A small self-supervised image encoder, trained from scratch.
Model: 20M parameters, 48-pixel images, arch vit, norm layernorm, activation gelu, num experts 32, layers 12, width 256.
Rows from block 5 of a small self-supervised image encoder, named by matrix and row number. Rows with one number within an expert belong to one neuron, the router's apart. Each number is 50 + 10 x the weight over its row's rms, rounded and kept within 0 to 99. All counts start at 0.
After each expert's rows are labels from the 100 images, of 14976, where the router gives the expert most weight on average: "strongest on" is what is common among them; "place" is the part of the image that holds the peak. Only what is clearly more common there than usual is listed. The data: cartoon faces. In brackets: how many of the 100, against the usual share in percent.
# router: slot weights (model.blocks.5.mlp.router.weight, 32x256, trained with AdamW), inputs 0-63
# up: expert up (model.blocks.5.mlp.up, 32x128x256), inputs 0-63
# down: expert down (model.blocks.5.mlp.down, 32x256x128, transposed), outputs 0-63

# expert 1
router.1:44 41 46 41 51 49 39 57 56 53 48 46 55 51 43 72 56 63 58 49 42 45 36 36 41 55 70 39 50 46 49 57 65 54 43 62 58 59 58 27 65 69 40 60 48 30 63 50 73 48 40 40 28 48 43 34 54 51 60 29 53 61 57 34
up.0:29 50 46 55 45 49 53 51 45 52 63 41 50 63 55 73 21 63 45 60 66 44 51 51 56 70 51 60 51 47 54 34 60 67 39 65 63 59 31 40 49 52 55 46 58 48 47 55 46 42 40 67 31 47 46 50 58 44 55 61 55 49 45 57
down.0:53 75 50 40 58 43 54 38 50 62 40 68 47 50 52 50 63 54 44 67 53 39 48 71 51 55 45 58 54 44 62 55 50 35 59 56 59 56 53 43 57 56 60 64 45 54 40 47 47 57 42 33 50 58 66 52 73 57 45 56 47 48 49 72
up.1:63 53 32 35 37 56 58 46 38 55 47 63 44 60 41 58 46 40 42 42 47 59 44 65 69 59 55 46 58 62 42 45 74 50 54 54 52 70 49 51 60 54 44 54 47 44 50 33 49 61 44 50 51 47 50 54 47 50 50 34 51 57 39 50
down.1:52 46 50 65 56 36 51 60 42 48 38 32 55 53 52 51 51 48 61 57 63 62 61 44 63 44 37 80 29 54 46 56 42 35 33 53 67 47 52 33 56 48 64 49 61 51 50 37 49 59 37 37 43 52 42 42 39 71 45 37 61 58 54 35
strongest on: beard (81 vs 19.9); long hair (37 vs 14.4); purple hair (36 vs 6)
place: bottom centre (50 vs 11.1); centre (28 vs 11.1)

# expert 22
router.22:59 46 34 56 70 44 65 60 68 43 54 57 65 41 46 48 50 56 42 50 57 31 45 52 51 74 66 58 56 46 74 57 54 44 45 33 46 42 34 36 46 50 43 28 33 39 53 33 51 61 57 53 73 28 54 60 30 51 44 55 62 44 42 50
up.0:50 67 44 63 51 46 45 54 48 63 44 34 28 47 42 44 28 54 33 50 50 52 54 22 57 60 56 41 47 68 54 26 48 45 46 44 63 47 57 45 35 55 69 59 43 46 66 49 51 40 51 72 56 53 63 40 59 48 44 48 59 54 36 48
down.0:56 64 42 50 63 63 53 34 63 37 58 34 55 46 57 29 38 43 48 35 70 60 50 70 48 42 61 57 43 65 57 58 42 34 55 55 50 41 54 45 52 51 47 26 43 58 40 47 54 55 50 55 67 57 45 34 63 46 52 61 60 48 63 55
up.1:52 58 40 52 40 41 56 46 38 55 58 46 36 63 64 51 31 48 47 57 61 60 49 53 50 54 59 56 46 50 41 42 56 38 68 50 58 49 35 52 46 32 60 58 42 50 46 58 29 53 49 49 66 46 34 45 49 51 55 76 52 55 42 63
down.1:37 55 57 28 45 38 48 31 44 60 43 59 53 69 41 58 48 43 50 41 33 49 39 49 54 49 52 41 31 50 48 66 54 77 58 35 41 44 35 48 57 47 47 39 59 55 67 56 35 41 44 65 44 55 51 49 46 29 44 53 43 74 31 44
strongest on: sleepy (62 vs 12.3)
place: bottom centre (32 vs 11.1)

# expert 4
router.4:53 34 47 64 53 71 50 57 59 54 59 56 63 16 37 54 41 70 41 52 58 73 46 39 32 40 53 52 60 49 63 47 53 57 45 42 40 37 42 54 64 38 29 49 39 45 37 40 66 44 40 62 34 56 63 62 51 46 64 42 51 57 52 61
up.0:56 47 50 58 47 37 66 66 46 53 69 50 55 58 41 57 48 54 56 56 44 53 48 52 43 42 35 62 49 38 57 52 45 58 50 41 51 53 52 61 39 54 53 33 32 52 59 46 57 57 62 39 43 49 65 49 32 48 53 64 44 50 46 31
down.0:46 45 54 40 63 43 39 37 42 32 26 53 51 63 34 39 50 51 53 46 44 49 70 34 60 68 55 53 53 51 55 25 67 39 47 62 64 50 38 40 55 47 32 40 56 56 38 64 54 57 56 45 56 54 46 43 53 46 52 39 45 71 38 45
up.1:34 57 79 52 55 46 52 60 52 53 38 42 67 44 49 45 48 59 48 45 44 51 27 47 61 30 63 62 44 43 56 37 38 46 66 53 28 41 47 53 58 73 52 54 66 50 51 30 52 54 39 54 45 37 47 55 60 49 32 47 66 44 56 44
down.1:43 41 58 56 64 56 60 40 52 54 58 41 31 35 35 55 57 43 43 54 35 37 39 54 47 51 52 51 31 60 58 54 64 51 42 58 64 59 46 45 62 50 59 47 40 67 45 58 48 45 48 65 34 35 41 59 50 55 54 32 33 60 53 36
strongest on: green face (41 vs 14.7); red hair (31 vs 5.9)
place: top centre (54 vs 11.1)

# expert 7
router.7:40 53 53 43 51 39 68 46 53 34 40 36 48 29 66 37 41 51 42 56 67 48 54 45 36 58 56 53 56 53 61 56 44 32 56 53 51 36 52 55 33 43 39 51 68 61 52 26 54 41 57 40 50 49 39 43 65 50 37 56 46 60 32 39
up.0:59 51 42 44 47 49 35 36 60 36 44 49 48 50 46 43 54 56 67 44 47 48 51 54 52 64 42 57 56 52 50 43 51 43 35 50 56 62 57 63 63 48 59 51 34 59 59 56 51 48 77 46 47 48 67 57 41 66 38 61 49 69 57 62
down.0:34 44 40 49 61 53 34 48 41 45 37 58 34 49 42 56 48 53 46 62 58 58 50 54 69 37 37 51 47 42 41 68 50 59 63 41 48 51 41 41 69 64 48 51 54 53 46 35 52 55 48 59 42 46 59 40 41 49 57 37 62 55 55 46
up.1:44 39 39 44 64 59 51 47 48 51 47 77 47 71 57 70 59 57 46 57 46 47 46 57 65 37 57 46 62 51 49 36 68 47 49 40 44 52 27 79 59 51 58 32 47 58 33 52 45 51 42 58 43 41 48 52 57 49 41 51 35 57 50 48
down.1:67 30 48 55 49 46 53 60 42 64 55 44 58 46 59 51 55 51 48 56 50 55 58 38 60 50 53 39 45 50 53 38 39 47 63 62 58 43 61 63 61 62 57 54 47 62 48 49 43 31 63 45 45 41 57 49 69 69 57 44 51 52 62 56
strongest on: sleepy (82 vs 12.3); pink face (35 vs 14.4)
place: centre (69 vs 11.1)

# expert 24
router.24:44 53 56 45 61 41 55 46 54 35 48 49 52 49 50 46 46 65 36 38 58 50 54 42 42 44 53 50 34 58 46 57 44 57 54 47 68 49 55 58 50 36 57 41 67 65 37 45 49 50 49 59 51 68 33 49 51 43 53 55 40 62 60 52
up.0:48 50 38 60 46 61 46 46 39 56 49 45 56 32 47 30 52 46 53 38 68 44 55 42 45 51 68 60 48 40 52 56 60 56 51 73 49 48 67 51 66 66 47 67 53 43 56 59 56 38 52 47 40 48 33 51 43 58 53 46 55 42 52 70
down.0:49 51 53 49 34 53 47 40 51 52 54 48 42 36 37 56 36 63 34 46 72 28 44 33 47 53 62 60 47 42 41 37 58 45 56 57 45 47 56 54 48 65 41 44 37 47 59 43 64 54 49 48 52 40 54 49 52 57 57 53 39 55 61 51
up.1:39 61 41 42 41 42 44 37 39 47 40 50 62 47 57 62 55 75 54 50 56 29 54 52 44 55 41 35 44 50 45 66 48 38 52 76 59 38 49 67 46 44 39 53 41 51 68 32 50 61 51 61 45 42 31 37 43 36 57 58 59 65 43 55
down.1:60 44 38 63 38 30 65 44 38 42 44 32 54 45 52 55 50 45 65 41 43 51 42 58 35 44 45 26 44 39 49 64 54 51 49 50 49 45 57 39 38 43 31 63 62 51 46 37 71 50 60 51 50 52 61 48 57 44 55 65 40 49 35 36
strongest on: sunglasses (58 vs 12.3); beard (52 vs 19.9)
place: bottom left (29 vs 11.1)

# expert 6
router.6:56 46 45 43 46 58 41 41 44 41 69 41 59 64 71 71 52 47 48 53 53 56 46 62 46 40 47 69 65 46 22 47 51 50 55 50 51 59 55 51 31 44 37 27 42 57 49 62 50 42 34 50 51 57 61 50 36 61 54 55 52 56 53 28
up.0:34 52 53 36 54 48 41 30 37 52 39 63 37 48 60 45 41 33 36 51 55 52 59 56 44 54 49 60 36 46 42 59 61 47 36 49 36 62 43 52 46 62 33 42 57 58 52 50 41 57 66 39 50 40 51 56 47 51 67 48 52 49 55 61
down.0:49 65 54 47 63 55 50 47 44 63 50 43 51 41 35 50 45 60 35 45 36 58 50 60 32 40 43 34 59 59 45 46 59 44 56 38 60 39 39 32 51 47 63 54 55 47 58 69 52 43 64 49 38 43 53 54 50 55 28 39 66 45 28 44
up.1:51 61 51 56 58 64 57 55 44 49 55 47 51 24 40 72 64 39 57 58 45 66 44 41 29 61 28 47 35 57 57 37 44 42 38 39 31 61 52 49 43 47 72 65 48 54 34 43 52 40 47 54 59 45 64 64 36 63 53 44 45 52 52 42
down.1:45 48 77 64 46 44 42 34 60 43 44 51 61 43 59 36 48 61 51 48 60 42 55 44 49 42 39 50 58 55 36 60 46 56 44 47 43 49 74 54 44 49 57 38 64 57 56 62 57 69 35 40 56 43 39 29 42 66 73 56 53 44 43 48
strongest on: surprised (37 vs 12.7)
place: centre (61 vs 11.1)

# expert 20
router.20:55 42 34 32 48 51 56 62 62 58 67 52 57 61 45 51 42 36 48 48 49 42 54 47 36 59 60 55 62 71 44 51 47 57 45 43 65 43 40 49 53 70 39 43 61 52 62 49 60 52 39 77 68 44 64 54 44 30 54 27 47 45 52 44
up.0:63 40 45 60 51 33 56 26 39 52 44 65 52 40 46 46 55 58 36 66 52 49 56 60 57 42 66 36 49 48 40 45 53 49 51 31 44 48 62 37 42 48 59 63 52 48 66 46 61 48 66 42 50 38 52 49 49 53 41 43 65 35 58 47
down.0:65 42 34 38 62 60 48 65 40 38 39 42 65 44 62 49 56 40 49 52 46 35 47 45 50 20 44 60 37 48 56 44 54 51 35 36 72 65 46 60 44 58 44 38 50 37 44 53 62 38 55 69 52 64 52 61 46 49 43 43 37 37 42 63
up.1:41 50 46 30 56 53 41 32 43 50 54 55 50 30 55 31 52 43 49 46 59 47 59 26 47 54 43 55 60 58 65 45 49 50 65 30 62 59 47 45 45 54 50 56 53 54 51 67 44 59 44 52 42 47 64 66 58 47 55 43 62 59 41 48
down.1:64 49 46 63 71 54 48 42 29 46 45 53 63 46 46 60 42 41 62 56 64 47 47 51 45 38 34 59 49 40 40 46 66 56 42 55 31 54 60 54 56 50 50 60 42 43 68 60 65 53 45 40 37 43 43 27 47 50 43 35 56 43 56 71
strongest on: glasses (57 vs 16.6)
place: bottom right (29 vs 11.1)

# expert 5
router.5:50 48 55 48 33 50 50 60 38 62 63 45 37 59 41 71 55 49 43 54 63 49 38 69 38 54 32 54 23 33 62 34 55 44 42 37 46 56 41 39 56 50 54 42 58 46 59 45 49 39 36 43 51 54 57 55 56 57 41 59 64 65 39 41
up.0:40 36 57 59 37 38 46 53 30 49 56 54 62 48 53 51 54 31 64 34 32 44 43 46 50 70 58 49 59 57 37 43 68 70 60 39 54 58 59 62 55 41 49 50 53 62 33 31 60 54 81 57 39 45 36 55 49 56 43 61 56 54 48 67
down.0:64 57 42 53 54 31 65 47 54 51 56 31 59 27 46 50 58 55 53 50 50 63 58 68 41 43 49 54 47 38 47 42 69 44 31 62 52 50 50 63 39 64 37 69 60 34 53 61 48 42 38 59 73 39 53 61 48 48 48 32 50 39 56 52
up.1:44 53 58 46 64 49 49 42 33 69 65 33 54 53 45 47 70 52 50 52 50 44 35 39 73 40 55 52 39 57 51 48 47 43 58 67 39 42 51 57 57 45 50 61 61 51 37 50 52 55 52 38 33 54 55 57 46 47 56 42 61 46 50 55
down.1:46 38 54 68 52 50 54 56 52 42 54 27 46 42 54 39 45 65 48 51 53 45 59 59 45 66 60 55 61 42 66 53 62 42 37 21 68 40 62 54 37 34 58 50 49 40 42 37 64 45 49 62 43 46 54 47 64 27 48 53 48 44 60 61
strongest on: sunglasses (44 vs 12.3)
place: top centre (34 vs 11.1)

# expert 0
router.0:66 50 48 45 61 54 35 52 47 46 40 58 56 47 45 52 53 48 44 57 54 48 54 52 42 32 46 45 28 51 48 42 58 64 65 56 39 60 49 63 54 62 61 59 32 31 39 61 38 46 51 57 44 44 70 51 37 46 31 36 53 54 62 31
up.0:50 53 55 49 45 58 34 53 35 46 47 38 43 44 65 54 61 49 56 55 51 65 39 55 48 52 39 50 57 57 52 50 55 45 56 60 70 65 47 50 38 64 38 51 56 44 70 49 61 40 50 47 27 67 48 50 30 40 41 51 68 45 53 47
down.0:47 49 50 47 52 49 47 45 44 29 38 62 57 53 37 59 47 57 60 29 50 52 56 35 47 56 60 41 39 48 48 47 50 44 55 53 41 41 37 56 47 54 35 35 66 45 64 33 50 70 46 50 40 54 38 39 56 53 55 66 28 40 43 52
up.1:64 51 62 64 62 52 47 49 52 34 42 58 61 52 46 51 67 34 49 46 23 42 43 40 49 32 56 54 50 49 62 51 54 42 45 60 56 60 49 49 45 75 53 31 53 46 55 52 39 37 50 41 39 56 43 44 52 49 44 55 35 51 55 45
down.1:51 57 51 35 60 51 59 45 50 36 64 34 43 54 48 60 48 59 33 55 70 58 19 55 50 39 58 76 57 56 46 54 51 46 45 63 83 55 67 48 57 51 50 53 57 47 49 49 67 36 54 52 52 35 71 75 55 55 45 38 55 52 41 42
strongest on: black hair (90 vs 6.3); beard (54 vs 19.9); sunglasses (37 vs 12.3); curly hair (37 vs 14.1)
place: centre (37 vs 11.1); top centre (34 vs 11.1)

# expert 26
router.26:61 42 60 50 34 43 32 49 49 47 58 41 49 31 43 47 62 49 69 55 32 46 49 34 36 47 40 47 27 55 54 54 54 59 43 53 55 61 42 62 48 44 49 63 78 26 44 53 49 50 53 49 50 50 49 58 50 42 41 50 60 52 41 59
up.0:55 53 54 43 34 64 35 50 58 65 46 42 40 55 39 49 45 60 53 47 42 50 36 42 30 58 75 67 40 50 30 68 51 41 47 42 42 52 52 47 28 41 49 43 30 46 52 54 64 42 59 50 44 54 50 55 54 50 66 48 41 59 52 39
down.0:71 53 49 69 53 44 60 48 58 39 55 70 54 52 55 72 57 46 55 45 50 36 45 26 51 26 42 36 63 56 56 54 44 54 58 52 47 59 47 44 45 58 50 48 46 41 46 58 40 37 64 49 49 70 47 58 44 49 74 57 55 46 51 41
up.1:52 50 68 51 51 32 47 44 33 47 51 49 56 44 61 58 47 38 52 50 54 25 37 53 41 38 49 52 68 39 44 48 54 41 68 54 46 30 60 47 51 60 45 49 47 46 51 48 37 58 39 57 49 46 45 56 43 68 61 46 51 53 25 63
down.1:49 51 28 51 51 27 47 64 45 51 41 60 50 57 33 52 56 46 47 64 40 60 56 38 57 52 45 50 35 60 56 42 63 43 50 38 63 42 38 40 43 39 46 44 49 45 28 49 54 32 40 39 53 46 51 53 41 51 50 53 50 40 52 40
strongest on: beard (50 vs 19.9); glasses (37 vs 16.6)
place: middle right (35 vs 11.1)

# expert 18
router.18:25 41 45 49 46 70 57 59 43 48 53 50 50 46 44 38 56 46 53 38 39 61 45 50 47 50 64 61 56 49 50 42 57 68 41 53 52 50 49 47 50 63 55 46 38 48 41 45 45 43 70 49 54 44 48 57 48 62 53 51 47 56 45 57
up.0:45 53 62 50 51 41 54 60 41 44 37 45 48 43 51 65 58 52 47 54 45 49 54 50 58 39 55 54 62 46 52 75 58 55 34 38 48 35 52 53 47 59 48 49 56 51 52 52 58 57 55 50 54 68 46 44 32 56 41 52 26 46 52 63
down.0:56 59 51 50 61 31 29 60 35 70 38 44 39 56 67 49 47 26 44 43 49 56 46 52 55 54 64 51 58 62 46 57 50 37 36 43 50 49 44 39 47 60 41 66 48 51 42 62 44 46 64 53 37 49 47 48 40 55 48 60 40 43 47 60
up.1:39 38 48 57 48 48 49 45 46 45 50 46 45 34 56 48 54 68 63 57 59 40 41 51 48 37 56 61 45 48 50 50 51 37 53 44 33 46 63 49 36 61 42 52 57 54 71 36 65 54 31 50 43 30 38 42 59 37 55 45 51 40 30 51
down.1:44 60 48 48 53 51 50 60 66 43 61 38 42 74 59 61 40 34 37 50 44 58 39 46 36 41 50 60 69 47 36 43 63 55 39 32 37 48 45 53 43 55 44 44 49 60 43 59 52 55 55 47 36 50 61 53 58 64 69 70 59 65 53 47
strongest on: orange face (35 vs 14.2)
place: middle right (42 vs 11.1); middle left (27 vs 11.1)

# expert 12
router.12:54 48 36 55 51 56 51 67 53 64 52 39 47 58 37 57 60 52 65 54 42 37 59 56 64 53 59 43 46 43 57 38 53 42 36 40 57 36 62 63 52 67 59 49 64 41 38 56 52 62 50 47 43 49 36 55 52 51 56 51 61 65 66 52
up.0:60 44 45 50 44 35 44 52 31 55 45 46 55 49 55 72 43 54 58 58 53 51 28 68 38 65 60 59 68 50 47 41 50 57 49 57 50 42 50 53 56 43 42 36 56 38 51 59 50 48 39 40 55 46 57 58 41 55 61 52 43 32 39 37
down.0:37 44 68 70 57 58 41 37 56 41 59 40 66 35 53 63 39 55 60 51 51 54 66 49 39 38 67 56 70 46 51 56 37 32 68 61 61 57 57 35 57 41 23 33 46 65 46 47 50 43 63 54 57 58 46 54 48 31 62 52 52 59 61 47
up.1:52 58 31 62 54 71 39 41 69 47 54 47 44 43 46 56 55 48 63 47 53 52 50 66 45 45 42 37 53 40 48 33 70 39 50 55 50 32 31 43 47 45 34 51 51 41 68 57 66 32 56 50 36 58 44 40 52 50 46 49 52 48 73 30
down.1:36 58 34 29 61 57 59 41 45 68 65 57 53 25 48 43 46 69 55 57 50 60 61 51 60 49 69 62 38 48 39 49 44 56 38 44 45 50 39 68 60 68 45 34 69 56 47 55 27 47 47 28 25 51 58 43 43 51 41 49 52 47 56 53
strongest on: white hair (25 vs 6.3)
place: middle right (44 vs 11.1); middle left (32 vs 11.1)

# expert 25
router.25:50 49 49 55 51 55 47 45 33 63 37 48 39 61 67 40 43 48 55 64 47 45 54 54 66 36 72 53 56 38 23 46 48 56 46 45 53 64 36 51 44 37 26 56 52 61 59 47 61 49 61 59 66 36 60 36 43 54 42 80 56 35 66 58
up.0:33 57 46 67 51 48 48 51 52 44 60 76 44 43 65 37 46 47 39 51 43 51 43 41 33 43 44 42 55 53 58 42 48 65 52 48 43 44 43 62 40 52 59 58 61 44 60 30 59 38 62 49 49 52 51 41 68 74 46 56 41 56 50 56
down.0:37 45 44 62 47 44 48 46 59 63 62 55 57 64 51 37 59 45 45 51 53 55 49 36 74 35 57 47 42 42 45 63 49 61 45 72 28 37 38 43 56 40 45 52 61 56 50 36 59 57 52 58 45 54 53 59 58 71 43 64 33 45 48 32
up.1:31 58 40 35 42 45 51 57 47 55 58 52 33 45 52 46 49 56 39 45 41 45 50 44 35 55 63 37 45 48 59 44 53 43 69 56 49 46 54 62 59 67 58 68 46 51 40 44 19 43 57 51 50 58 46 49 51 52 50 55 56 53 53 59
down.1:54 40 44 49 36 52 64 57 33 45 50 65 38 43 45 61 42 42 42 38 48 58 69 60 62 45 48 48 48 67 42 47 48 61 50 33 56 30 34 47 39 41 52 39 57 56 42 53 54 47 47 62 76 50 63 45 50 51 43 36 55 57 62 50
strongest on: sleepy (71 vs 12.3); green face (45 vs 14.7)
place: centre (63 vs 11.1)

# expert 14
router.14:66 53 51 35 32 49 46 35 45 37 66 60 35 54 49 39 59 55 42 55 62 55 43 55 45 56 61 61 47 61 48 59 50 61 53 36 54 47 48 50 61 54 59 43 54 48 48 53 49 62 61 47 24 48 42 51 67 42 66 64 41 40 42 40
up.0:58 48 48 48 51 44 47 46 26 53 43 38 54 56 41 60 49 45 52 50 49 51 31 44 57 55 44 51 42 66 60 49 52 44 59 42 61 49 50 32 61 48 47 37 55 58 52 40 48 39 43 36 42 71 47 56 51 54 53 36 56 49 41 72
down.0:53 45 58 65 55 45 49 55 41 35 46 58 26 57 61 65 80 45 58 60 65 63 54 56 30 60 46 62 63 45 45 57 33 55 45 55 39 58 57 52 39 44 47 52 60 33 49 36 45 79 45 55 47 51 27 43 43 52 31 47 43 40 40 62
up.1:46 35 60 46 55 52 36 44 59 40 66 40 41 49 56 48 52 44 57 38 56 41 51 45 44 41 61 35 52 39 43 53 53 47 60 52 74 49 52 30 46 55 43 46 50 60 44 70 39 40 46 49 56 58 54 40 63 38 25 63 56 26 42 53
down.1:47 48 59 50 49 63 60 55 53 66 46 57 40 49 35 56 61 43 44 56 30 48 45 15 40 43 52 43 49 52 47 38 50 47 45 38 32 54 45 44 30 54 49 37 55 53 70 60 44 44 51 51 47 41 27 49 62 50 61 58 67 53 34 39
strongest on: teal face (47 vs 14.1)
place: top centre (42 vs 11.1); top right (32 vs 11.1)

# expert 31
router.31:46 46 31 48 43 52 40 49 49 46 49 44 36 65 72 55 63 49 59 43 45 49 41 56 49 59 42 59 39 63 55 60 37 57 58 60 53 30 52 55 41 54 57 51 52 56 55 57 52 58 45 47 47 68 50 57 56 30 33 34 63 54 34 42
up.0:26 52 46 50 51 45 56 57 60 34 45 38 31 67 53 49 58 43 51 50 57 54 42 33 31 45 48 65 48 65 51 56 37 54 33 62 49 39 52 52 62 49 53 40 80 26 43 44 37 66 51 57 46 36 32 48 46 39 71 59 42 44 50 45
down.0:56 52 27 65 50 45 66 52 42 49 37 46 56 52 49 47 44 39 48 46 41 41 37 43 47 47 53 44 41 56 45 66 46 47 45 68 54 54 53 52 43 47 62 75 44 45 62 67 50 38 46 41 35 51 62 59 52 47 72 55 53 44 55 39
up.1:55 52 62 35 51 39 44 44 39 65 64 41 41 45 47 40 49 39 65 51 53 54 51 58 73 64 42 50 52 51 38 52 53 52 39 51 47 54 41 48 38 33 60 42 54 55 52 47 50 71 46 39 42 49 56 55 63 29 48 55 57 51 38 40
down.1:56 50 68 29 60 41 56 62 53 50 47 47 53 55 38 73 43 57 59 64 35 54 46 48 47 49 57 55 42 52 61 49 46 55 39 64 62 38 36 49 62 45 46 43 55 49 55 58 52 30 42 44 48 63 52 58 55 64 62 49 45 62 49 48
strongest on: surprised (99 vs 12.7)
place: centre (64 vs 11.1); bottom centre (29 vs 11.1)

# expert 15
router.15:55 36 57 38 44 69 74 41 55 58 41 49 41 52 46 70 45 55 52 49 53 43 52 59 48 63 65 46 48 55 51 62 51 54 52 37 52 55 63 57 28 68 64 67 71 62 57 56 58 68 41 49 55 71 52 53 52 53 54 45 59 53 57 45
up.0:49 69 67 69 52 44 61 56 42 34 52 45 47 43 49 48 38 53 61 56 53 48 67 54 45 44 32 60 68 44 33 30 53 41 49 56 43 49 54 62 57 52 37 41 50 48 45 44 52 44 45 54 50 51 53 47 32 47 68 52 48 56 52 48
down.0:50 40 46 55 41 41 48 34 48 64 44 47 46 50 58 40 58 39 37 41 56 46 60 36 33 53 55 51 46 69 53 54 50 28 52 52 35 56 55 45 50 51 60 50 52 61 46 47 65 38 70 38 53 57 60 63 39 47 43 59 42 48 54 47
up.1:67 71 52 51 64 39 39 64 38 45 58 60 61 46 58 43 56 45 48 56 64 26 38 56 41 53 38 43 53 36 71 53 55 54 41 73 55 33 38 40 66 33 44 57 28 53 49 55 50 40 53 58 48 51 64 51 47 70 43 42 50 52 56 54
down.1:44 50 53 56 58 59 72 62 50 48 46 50 47 45 52 67 50 56 65 51 60 24 46 67 58 58 52 50 37 60 33 53 67 55 48 61 67 43 57 56 46 46 52 34 33 60 29 61 48 51 48 71 56 51 59 54 64 44 48 53 28 57 67 47
strongest on: angry (58 vs 12.7)
place: centre (87 vs 11.1)